config.yaml
model: "image classifier"
color_jitter: 0.1
cutout: 0.25
norm: "batchnorm"
eps: 1e-06
sam_rho: 0.05
batch_size: 64
Rows from block 4, named by matrix and row number. Each number is 128 + 24 x the weight over its row's rms, rounded and kept within 0 to 255. All counts start at 0. Numbers have three digits each. After the name is the row's rms in percent of the matrix's.
# b520: branch 3 second 3x3 conv (model.blocks.4.b5.2.0.weight, 64x64x3x3), inputs 8-15, a 3x3 kernel for each
b520.0 091:138124085105093124172156191109157119148133136078120137133127149147141161129143098119107085158148158137128106144141098130101135119123137163126165164138109140168108125128105119088150102149154156119100078146123137134121
b520.1 095:122118136140125097162109176137129140124114097122142152135137081140142129130095076093127138125142141155137142121100096131129114180102149104116102179104123132141101050162102115106126147092120139099111132118132108140132
b520.2 100:176138140158120112095137114105096137085114156133163151102138146167134123112091125147149129130125154134137166146126121145154129073156126069135131115135097156160148137128134141122146105141088153132143126150138150102211
b520.3 105:109117136165148140131149130164122099152103092115119126145134133118123082113124119125100125145127120135145158148135121136147137118147092129139132074145076101112157145136087157141120114143104160141118143130131158096104
b520.4 099:100126116212134139089138131128136126158098127111112145109107111094155129108131153132101107126141144130146149080114106194123139117118165159135137089149103146129154140144110160142150084072101104135134169146154087136045
b520.5 100:076126140117150114181093106137109166111098153119101151094126137125129122155156117158133152125116142113129150116132136080134126181138109099133159126121092046128128150149138115139149137163144106115128116129109167140154
b520.6 098:128127163092141151173132130105140121138146105071120097102115137104135128143147121118117149112113107100114130123154163051132144157147146113117156135139145112094093131135113091151111155125143117153099118096102112138082
b520.7 094:124122100091136164121145150122145136125107115109149135106109144091096107128102141143166155120088117074091114110114100096108107101130088082092130124124098136134126130126104086118148114129147104094074143116157110193053
b520.8 097:108154124060091115122152175151148140140124152104119112091100093131109090097087119114147116128108123139128133109130098120104124141150150148109160121127125083138111123105118140108123106127141130081135065142133126121124
b520.9 104:160162122139167151116156098084131121140111136130116114088111148113135133100146121140110105108129127125127109124162125143129158100106118137102110138113122157115126120099133078120100112109135110131052150129133132096099
b520.10 100:121127140170144153130073132147128121106097153128114098138150158112125127102118093117148127130122122147126092114129099163118131165071112105134124137121114118150155122135144143106104079087127127126097159130120137058207
b520.11 098:203164164105118122134141135142085106145137127128130125082120106128117136138106102114117108116123142160124114188124148134144133108130170156150129149123135157134122149134149103100127090105104156092187100116083101136125
b520.12 099:142144114113135131098185071140127106157137117137117120116138123172140122119112150105125123127094122147168166142133112138127126090160124175100112131166109168088147116120145090113122119137076172099106126080153120083150
b520.13 099:127162151111135102094110157136125120152123169102104118094105148121106124112152117158154152113124158157162133114175126121166125089116112126109130085127133089135129157104136141109079109167171107137155099128125087119184
b520.14 100:123114125133168105104185095126101110155118121132112125115119106152130092136132145091107096129097100112142144124101115126125141096162115132133112136141112165069147088101140094133113098142104157107111129054138153147093
b520.15 101:148105135136134121159142167134100112125134135101147157113138137110131141115122158157130127138147098119110184146148089116152100123133110142135174128135086103156105125136128093113112134157114143154122087131141130133109
b520.16 097:115116141147117146176115134147118164149110079129130112136166110150138107133131124084091116133129135090122137157161111141124138158117125094142111166138114126142094097120095120113134103119068194136107120144133187139101
b520.17 094:130139103102115135117174149130154114130118116155104129137091104098113159122149136142134114094125120095154120114135118103125146125134153132121143134144120116119130155126126148083128152140126090139095144121151099128101
b520.18 102:146122125121108160124136170151128123098099122126175168110119118099123119108118151128122125128108122115116140123125087115126124132149135077100139134160096098124107168134093127099141140120113110126110093137150102162051
b520.19 105:166117120104110143106143084149123149089124154116147137143157109087121094139111128110120161136111124117092127166130144100129161114121119083128118116111133125108128207075174138159121151149159108100114137116121122110109
b520.20 096:122139173118160144131173143120112102122143148118101134092113174108145179087134165148120103138121142129097132121133140095155141128161101123150148105136130122134104131099115112126129087105125064129157138153103133144062
b520.21 107:101137117122142133207153126137109145124150121105115107107138108150124116129089133073120129156114123116143142148120111122111117159130108172116129126139118081082129118118150097130124134135106153107089122129100192130125
b520.22 104:120119159188149182141112091138152152077137144109148142105141143096121117116129075119118119128098120095123087103122125120097146139099101093122119128107117122126125125138139125132178112149120126113132128161139171105169
b520.23 102:161156145149140126180115086153137121113122109119122132149110107151139121165135112111097108124119101147145116159126118140132112174123126124141130150112152122110117109142100091116130119108099150127145143125114149081132
b520.24 101:188139111093139130123161145175134132136127145123096097092124116147122122156120102158157139124107142119154152192138137096153182110160126096109123163120139147152143163126119150116136124156156155083141107139111125138115
b520.25 099:108149123082118139147089116131133121115138111115154120135114107149142095148136147128162185115112112156105154107111156117121120173129136152125160108151118082105119119104121129162111175082135081161117150148106080102125
b520.26 104:136109120130133121104143116174147109135113134151140149178153140120133145119142101130144125129146171118137123174112108132118137120116143107146109136092123163141140164127091151138115119139127132124106149128109118102162
b520.27 100:195161098163134152144113123095131154097142130108126112111125126133107113130142124099128125128128102161109088171145109122118121146105131097117113129088177123149150120147130071100112109131125182114130130154131137094182
b520.28 099:136128094122137141129131140137127142159106167114119131071114096118120105113130135074080069129119120113137166115140074115125166124139165176097143159145090132139137143097108108089091075134101146097139093128146124143081
b520.29 099:067126110110098114156161164153136139144137116157127121155169153131125141108108116101121144174176144102127133120148080111120127153101095121104135113142112103165115116079150165135118118140120130132054092118102157132121
b520.30 103:113143149133129146121105140096131158099134109146125088098143121109111123138135128138126125111130126121096134118193137112129122141103103114130136127129142102160119111093147141120109135141112148122108154145091150125163
b520.31 104:061117133153115131189117159138133151126123149078124142137133144111137137104167098136112087136150146121123067101144116151114136147112160199149113096132107095104137068132134120096163098116129068129105156117133158085109
b520.32 101:117155138121147169072142104149106138094090127137179130092125151110132143092099136134155140089121170106125095090113143149110154074147127167099117122153103140114139118073119124140117136122124147105142149138112115043144
b520.33 095:130149139161085117134147155104112104109138165135158146132138179137148185120078131088115109116139154083109101108103083137099119097114130142151094095149120142115100115126120160116110150115122095106106118107108144160149
b520.34 100:177160124122137126107138133134093092114088088114137088085070101117094107111126153146121118115092084130097103173150159155115107112115112126115131129130123123109116153097124120112115119108154168166133126157119073143099
b520.35 101:145131151134113148093156129106135109126099118121133135150121136068114141110127153145129137133118130115136131136124127137130124110116141092150119071112122165116141166122120157112092130086125058146116171130140049145029
b520.36 104:117076121143145110159140207120126101127135149072134142134104128122120148104155133171118102125135120129120144097132101143137137133168126125099149137144115113143113141149110157119124136145164103128126111144096079173075
b520.37 098:167164151102117173139132116148138105142106100094136117065064108123113128128129158126126142106111146133100087148120143076113150117129146094131138154118151134124156138123110091148104131132139164126128111151151107118180
b520.38 103:179134135102102145097171112114127114124158161104151133123164107136116121132094158090122145136105139106095141151142146099132136074137130086127158084104137098124141180099155127129081132148127105079133145094113148136122
b520.39 103:077114162183143182124120137132140135151116139084148137144137129083117103121142078140092159123144126122115114079113137191105121109121160157162127090127100164132152144143156159124148100143123070149110139129139121127086
b520.40 100:119125180146151086111165107109121130163131125158123113141123136127135121138117071082105105129143131062095154093127129105105139076135100154116116127116094176084111076158135146169133148165131123136144140068136125139062
b520.41 093:105132093192153171122062144170101157165123121097129161128143154153146121126128144119129126114133114128137134131150138170125140133140147165134113111156075090141154126099118135160128115138090115104103118108112125112116
b520.42 103:131159185138119117143101172131124103135120138151137127145110119166146142151122099078141148127138113150135131110075163130119130147086138131139090125114129104132111130150168159125094141100133146118143131090150057172141
b520.43 098:168144129085140127048207099128132124130134115165108086136125109122124132134134137119127145139109131125128143173138136098145155087127138073136118124118145192134126165112141141127113147149145144136145145129117141117155
b520.44 107:135143111170142122136126077083133138119135133130116131127163123141150103107140157130099098144143086115154180097140119138144107122120094111130082119130148117118125105106161143119097149134095107157074127089141135126106
b520.45 103:136110116135154107149123135115131105114138138108104134126085122142109135155132139128147122125112136147146124153141111133140105140147122103137131130122139144122131131157086135134129134111123151140142125139145132144155
b520.46 099:133110167150126132089137145114125087158125127127166093157148131143144127116127130147140123157152100080102135112122143134113120110129074137133112109120086158151126077153128141186125093138132110090152132103114137134121
b520.47 103:106116184115156132143188150111125142117138151132150105094132161113121149120127123120120140106124126102120118103110147083139158134149108111130120110146116145124101087101137126161123148084133053125173120139110147126136
b520.48 100:135145156141162147086144090095094152126126103117144139104105105105103142165151127094097150130120125141121098096110187126106142113125104107123115123110099154125128129161156110109141090090110111173159136142115134158054
b520.49 096:128140168154156116163163131106099123099140139136129137132096129104097127165148085136099097145130103131106125092104120095117099130135120111140142125110127150156109113146119117112134109120115082126185121144123133161104
b520.50 101:112173143107117094183162167117120131118114115131118136134101109169136140097097099092126139102132139167125131114122127166115105160095163190106142132103112145103107079162090115092124146103141136148116156135122122116144
b520.51 101:126154142132121132118151157089134172084117135149148122109141086123117128134111100111100135132124115136115138097121142111105120146098141149118144097085113135131075123119144155151150164102143106139106126140118114158083
b520.52 093:130152152090122134132129177149127101133131099102138083116141124141120125100109128135149141129110139148132153110107155099110139148115099115078097155119146100167117132157119123124124129089132139115097100160122085192074
b520.53 100:160118103111111147138124108147137151136144141112141142114123083130142078140119157137134147148139160130125161171134147125126137149129131141130119134154153112122123194113191140144139130145150144175132124132104135118142
b520.54 100:128114134144144149128125110174100130128111127125173164111139144129121114107117152108115153090129103117105139130147113108133119116152114089132119095132092079125153163095125147147104098134077132151096125134134147073131
b520.55 096:145140081113134147127137156130153158122112139144153163106152150103106140115141135153127126104150121127109121116151123102132129155100149107097118145103137102166139148123134136130118126150113109125065137146126121128156
b520.56 103:136130182131125129191153148139116093109138115099100136145086085125117161153105105100107114117122124106123092161103102117120101133134161095158142111127125122093094125122073136116129173127117096115150123098129138124091
b520.57 100:087133108162140136176156121148119119116121133143115136152131147121128099161137082105094115139114125110129115095110078161123143137106126157190137101104112151082147101130089131103130104153106113135099143122140156121116
b520.58 094:087112147110120119143119121119126135164109123123111109154151125140141124128130142087132164123120114086102102108097102088109136137132085123107100149143101119067159077099113104137121119106123103126070103091147134102174
b520.59 104:141121135148139163107122123160135109123116115127145131167131100084128121120119145180121108089112141148171178114104131149125137125151145120135126098128140118111143122147097140100137123127088075135128172132106129128074
b520.60 103:131107193149107126182123168155097113149133102097131130141123138124129136154151101121125115140143101123123131146109167110127126145113118138167118125142099097135100113119108122113138122157150126127182102114094133084144
b520.61 106:099097120129115184121109188159128106120116088105145135102112131116084130096100169123133107075096109063127099124106093109120132107119082091121124150166119073162131113117085129084118125123139129094103095148138085172113
b520.62 092:160118152119105163090144143140104142089106137158155116155145145099150171118118145110126118142129142134105107140124131126126166114129099061151087100123144145143113159097136144151119111121147109116141164129079100137055
b520.63 096:143138106142174123062189120077120106108106117181103127132073125144098130151136140130100122140132111099128110118120139144141120121152109136118115154089117154122094095154121131078121097122108145151151141125120143137119